config = dict(
    crop_scale_min=0.8,
    inner_norm=False,
    batch_size=256,
    lr_schedule='cosine',
)
Rows from block 4 of a small segmentation model, named by matrix and row number. Rows with one number belong to one neuron. Each number is 128 + 24 x the weight over its row's rms, rounded and kept within 0 to 255. All counts start at 0.
After each neuron's rows are labels from the 100 images, of 14848, where the neuron reaches its highest value: "responds to" is what is common among them; "lies over" is the class under the peak. Only what is clearly more common there than usual is listed. The data: larger renderings of crowded toy scenes. In brackets: how many of the 100.
# fc1: MLP up (model.blocks.4.mlp.fc1.weight, 1152x192), inputs 48-95
# fc2: MLP down (model.blocks.4.mlp.fc2.weight, 192x1152, transposed), outputs 48-95

fc1.544 [104 159 133 176 126 150 141 155 117 105 149 126 101 129 107 118 131 158 124 149  98 110 160 120  98 153 157 105  91 129 127 189 133 129 125 125  83 129 138  60 134 125  95 129  94 126 115  87]
fc2.544 [129 163 141 129 114  99 135 125 132 155  62  89 151 133  99 114 190 155 157 140 143 131 100 140 116 136 123 177 141 169 187 142 160 142 141 132 161 150 152 110 128 129 134 105 166 112  93 134]
responds to: house (33); largest object: house (25)
lies over: house (30)

fc1.212 [112 155 125 165 123 137 145 103 159  92  90 131 107  81 113 122 159 131 103 135 129  97 177 134 170 160 114 131 139 120 107 133 127 151 148 131 147 108 137 135 119 162 118 105  95 105 118 152]
fc2.212 [120 122 114 147 122 125 140 160 122 151  58 138  83 120 123 121 133 151 117 148 135 159 102 112 170 134 149 122 123 193 133 161 108 146  97 163 118 135 139 118 163 137 143  97 115 128 116 115]
responds to: house (41); umbrella (32); mushroom (29); largest object: umbrella (28)
lies over: house (29); umbrella (27)

fc1.64 [149  97 114 125 141 201 143  73  93 131 160 142 105  87  94  93  88 120 118 124 116 150 179 181 116 120 136 150 121 108 142 150 133 121 114  94 127 136 135 140 125 117  89 141 151 127 135 158]
fc2.64 [133  97  60 148 121 102 112 130 120 101  98 168 119 113 129 126 128 147  98 109 171 195 168 131 170 127 127 123 114 158 101 110  94 140 155 113 137 149 109 127 140 168 144 118 158 128 121 108]
responds to: boat (56)
lies over: boat (44)

fc1.417 [145 122  98 129 148 128 120 122 165 132 133 125 125 125 149  93 116 128 124  81 108 125 118 124 144  92 135 153 156  86 131 133 145 149 129 149 113 134 136 107 134 159  93 117 138  59 107 140]
fc2.417 [141 118 125 147 141 125 144 114 127 117  77 114 112 143 163 141 108 142 164 109 128 177 110 179 185 140 119 164 138 116 141 123 103 166 133 136 166 134  92 120 138 117 116 160 141  75 132 128]
responds to: sofa (49); largest object: sofa (31)
lies over: sofa (40)

fc1.545 [109 150 144  95 166 129 138 141 136 156 130  87 122 116 151 103 162 136 104 139 134 157  95 145 162 193 169 107 117 113 104 122 126 140 161 156 139  89 122 135  77 142  99 122 160 120  96 148]
fc2.545 [157 132 130 161 144 161 141 126 153 150 130 163 153 152 101 144  97 109 159 121 110 122  89 120 164  84 133 157 110 144 119 105 140 183  89 136 123 126 112 138 119 134 128 112 126  76 153 192]
responds to: mushroom (33)
lies over: mushroom (27)

fc1.484 [ 91 120 115 107 168 143 148  94 136 132 119 114 140 112 117 113 109 145 126 160 162 132 137 138 115 154 144 156 118 117  85 161  93 109 139 140  87  78 135 123 144 131  92 114 152 148 102 100]
fc2.484 [180 168 153 128 110 103 137 115 153 126 122 162 118 126 113 127 101 144 116 150 143  82 122 106 132 140 129 166 113  83 120 152 107 131 123 150 111 116 117 142  89 135 165 132 116 123  93 112]
responds to: umbrella (33)
lies over: umbrella (29)

fc1.105 [ 99 142 122  85 134 111 135 100 147 153 175 128 120 126 156 115 137 118 150 112 140 132 155 138 106 124 147 148 138 130 101 120 148 131 150 132 111 122 140 161 113 106 139 129 161 106 128 144]
fc2.105 [124  58 135 141 127 100 130 148 117 119  90  96 129 150 131 133 101 117 110 148 131 162 121 118 146 108 140 129 134 120 136 114 197 109 107  98  94 102  94 107 147 138 163 135 113 132 122 117]
responds to: ice cream (47); tree (32)
lies over: ice cream (44); tree (27)

fc1.329 [ 69 108 162 150 159 137 174 107 159 132 161 126 127 100 147  78 108  97 111 169 144 140 153 129 124 186 138  97 150 135 138 133 135 107 151 143 107 138 121 141 114 124 131 153 119 127 117 127]
fc2.329 [150 141 126 154  73  83 133 116 115 147 107 132 145 122 146 110 178 169 112  82 175 106 107 173 114 151 128 149 163 140 170 145 136 146 125 121 195 158 119 164 123 122 119 101 127  84  98 156]
responds to: boat (58)
lies over: boat (49)

fc1.342 [ 84 129 137 130 128 121 141 133 158 115 107  77 114 112 133 138 209 113 135 120 114 126 139 149 160 146 123 157 131 102 125 143 132 157 188 109 156 121 127 143 100 127 105  97 134 116  97 114]
fc2.342 [113 105 103  99 148 103 155 102 126  98 118 115 170 125 110 130 155 120 105 129 141 114 132 114 162 166 108 137 104 114 133 202 142 157 166 144 153 118 110 160 135 131  69 110 160 150  65 137]
responds to: sofa (64); largest object: sofa (57)
lies over: sofa (52)

fc1.85 [ 89 133  95 120 112 116 168 116 135 128 145 118 115 108 108 107 129 117 138 183 127 140 123 155 141 169 119 122 165 108 122 113 159 133 126 155 145  71 109 150 135 133 141 141 100 128  62 137]
fc2.85 [151 113 147 122  99 158 103  95 107 130 101 117 159 178 134  99 129 143 121 139  98 140 127 128 111 152 118  86 123 114 144 144 140 105  97 172 151 175 159 105 156 162 106 106  99  89 137 103]
responds to: boat (77)
lies over: boat (75)

fc1.138 [109 144 147 116 108 188 146 126 127 112 146 143 155 127 119 156 121 160 100 173 148  86 129 193 130 123 141 167 107  87 120 113 154 122 111 153 139 147 153 121  85 124 131 124 173 128 131 123]
fc2.138 [119  79 122 132 116 129 111 135 127 100  79 113 111 154 129 150 105  74 153 122 131 197 150 150 141 146 162 126 109 156 100 149 141 142 103 134 101 111 102 122 107 133 118 155 156 174  84 118]
responds to: mushroom (38)
lies over: mushroom (33)

fc1.591 [101  96 102 141 147  88 193  97 122 161 140 141 113  92 138  95 124 107 116 130 120 135 154  99 162 139  83 117 146 149 117 156 155 145 185  91 107 111 146 141 130 137 132 117 110 141 104 140]
fc2.591 [109 146 123 160 105 117 130 137 118  92  57 118 111 116 136 106 112 136  86 142 155 112 105 102 152 147 154  94  91 163 153 134 120 122 125 124 159 152 108 169  99 134 130 153 133  94  84 125]
responds to: boat (57); largest object: boat (28)
lies over: boat (50)

fc1.589 [148 134 121 139 133 120 126 174 191 126 177 144 138  86 127 152 103  81 160  73 132  63 135 109  98 127 166 104 168 124 174 119 118 154 119 131 138 126 123 145 129 144 141  86 109 147 127 137]
fc2.589 [129 161 150 159 112 118 166 125 139 186  95 101 160 123 167 126 120 172 127 151  92  92 132 126  99 126 137 147 148 105 104 113 144 140 104 157 129 134 116  87 140 207 167 145 145 117 105 116]
responds to: house (36)
lies over: house (26)

fc1.78 [164 126 145 131 142 109 107  94  92 118 168 139 106 122 134 166 158 137 121  97 138 127 122 129 119  90 189 162 136 131 146 113 117 138 158 138 122 150 166 117 108 130 144 119 147  95  83 125]
fc2.78 [ 82  84  93 140 124 152 180 149 113 108 109 114 131 118 112 137 108 124  79 203 132 130 108 158 148 126 152  94  98 142 142 136 132 161  77 126 105 173 114 140 115 135 125  97 147 112 151 140]
responds to: house (35)
lies over: house (27)

fc1.44 [154 153 131 138 132 128 173 126 144 104  95 138  92 117 123 123 105 135  68 139 132  97 120 143 158 114 107 140 150 102  76 159 117 102 120 146 136 163 102 122 111 132  97 103 186 112 128 119]
fc2.44 [145 153 123 144 133 133 116  78 158 136 101  94 146 149  94 157  98 127 159 131 113 117  85 164 131 188 129 122 122 122 114 109  76 136 141 145 122 111 137 139 147 171 122 143 116  86 147 149]
responds to: ice cream (61)
lies over: ice cream (47)

fc1.628 [169 147 136 110 122 116 119 153 104 106 120 128 125 105 134 118 122 134 145 112 121 106 139 144 134 129 111 143 139 151  88 116 160 166 195  97 223 148 127 140  91 143  94 104 120 116 112 102]
fc2.628 [141  90 133 119 156 128 125  70 138 141  58 134 117 148 151 142 110 116 126 161 108 125  69 162 116 120 141 127 116 141 105 116 125 123 111 151 128 135 102 130 143 172 134 111 161 166 107  86]
responds to: sofa (35)
lies over: sofa (27)

fc1.376 [ 97  95 144 111 164 108 174 117 169 119 157 123 114 123 109 146 144 122 152 103 125 145 181 185  95 154 148 120 121 163 138 136 120  92 113 130 119  85 103 113 109 109 120 148 125 107 141 111]
fc2.376 [163 152 133 142 117 174 119  96 123 101 126 135 128 131 146 142 138 109 127 110 113 151  99 120 127 114 164  77 129 195 165 142 114 141 170 175 129 109 128 106 123 119 124 112 147 116 142 138]
responds to: house (44); largest object: house (28)
lies over: house (32)

fc1.341 [158 103 129 124 148 165 140 108 146 124 164  65 162 113 102 108 103 144 123 130 130 183 158 157 147 142 138 139 108 109 132 111  90 143 112 121  96  94 151  86 114 135 144 125 152 128 142 123]
fc2.341 [116 119 119 149 125 108 119 101 106 171 147 121 166 162 157 165 139 109 154 137 156 150 122 110 128 156 141 185 107 107 133 102 136 166 150 157 123 110 152 134  98  95 130 125 121 125 112  97]
responds to: house (40); largest object: house (34)
lies over: house (33)

fc1.218 [ 96 144 130 180 110 169  80 119  80  90 121 140 110 134 130 163 126 120 118 112 133 106 118  99 165 169 175 165 138 103 133 125 138 137 164 103 123 134 149 129 100 142 111 111 154  96  75  94]
fc2.218 [169  95 173 125 130 130 150 152 130 110 136 123 110 128 147 119 115 123 130 119 101 121 105 126 111 133 123 145 127 124 165 118 142 144 147 131 152 136 117 110 138 114 126 114 117 165 154 134]
responds to: umbrella (55); sofa (32); largest object: sofa (28)
lies over: umbrella (51); sofa (30)

fc1.460 [139  96 169 139 132 126 129 103  85 122 135 112 150  97 157  96 162 111  79 129 112 111 105 127 127 138 146 135  74 127 116 115  78 151 121 134 150  76 152 119 139 120 145 149 154 101 141  90]
fc2.460 [156 109  91 165 146 157 108 113 118 125 137 134 179 142 152 123 111 115 130  81  97 121 124  97 131 151 106 141 115 140 147 142  93 121 123 133 102  94 101 147 128 104 141 163  72 124 159 126]
responds to: sofa (46); house (35); largest object: sofa (28)
lies over: sofa (39); house (25)

fc1.651 [105 123 126 109 129 172 140 122 115 144 130 116  84 103  82 111 124 125 136 157 122 138 120 134 142 161 100  99 125  91 113 128 171 148 146 118 140 111 155 157 131  96 112 129 152 138  77 152]
fc2.651 [102  81 133 131 137 140 137 146 125  94 125 143 143  99 166 133 133 127 124 105 131 157  97 114  63 141  98 134 142 112 153 105 158 116 129 141 142  81 175 125 153 135 115 123 129 113 123  89]
responds to: boat (53)
lies over: boat (37)

fc1.306 [ 88 120 111 122 128 154 131 136 159 124 120 118 157 102 155 154 142 134 119 113 138 103  93 120 146 136 106 168 131 120 128 114 146 173 160 165 116 156  90 128 101 134 137 107  87  78 129 140]
fc2.306 [134 103 159 163 151 100 120 125 122 130 139 149 119 100 124 115 121 106 103 126 140 141 136  94 108 143 130 148 106 113 200 150 119 161 122 154 141  73  70 154 122 136 134 117 153 122 171 113]
responds to: sofa (79); largest object: sofa (66)
lies over: sofa (71)

fc1.358 [ 79 145 101 103  85 113 151 150 141  85 114 128 151 108 124 127  78 115 144 149 127 119  90 112 120 188  97 143 115 149 144 134 107 129 119 162 127  84 167 167 135 167 100  76 153 144  65 105]
fc2.358 [158 159  92 141 167 108 106 127 118 147  95 158 118 110 128 115 150 147 158 135 123 131 130 134 124 150 123 119 116 121 125 103 144 148 123  81 159 164 142 105 118 161 111  96 167  94 137  74]
responds to: boat (62); trophy (33)
lies over: boat (33)

fc1.701 [ 99 107 134 121 120 136 165 138 160 108 115 143 160 129 141 156 177 131 161 139 132 125 123 131 119 151 154 144 124 130 140 114 152  94 107 126 124 144 154 132 130 113 144 115 165 114 137 129]
fc2.701 [132  94 140  93 123 149 124 106 155  73 120 153  86 160 146 179  88 159 105 170 101 149 155 106 116 138 124 162 133 116 127 128 132 112 142 126 104 122 146 117 128 108 157 113  95 147 127 148]
responds to: boat (44); arch (30)
lies over: boat (25)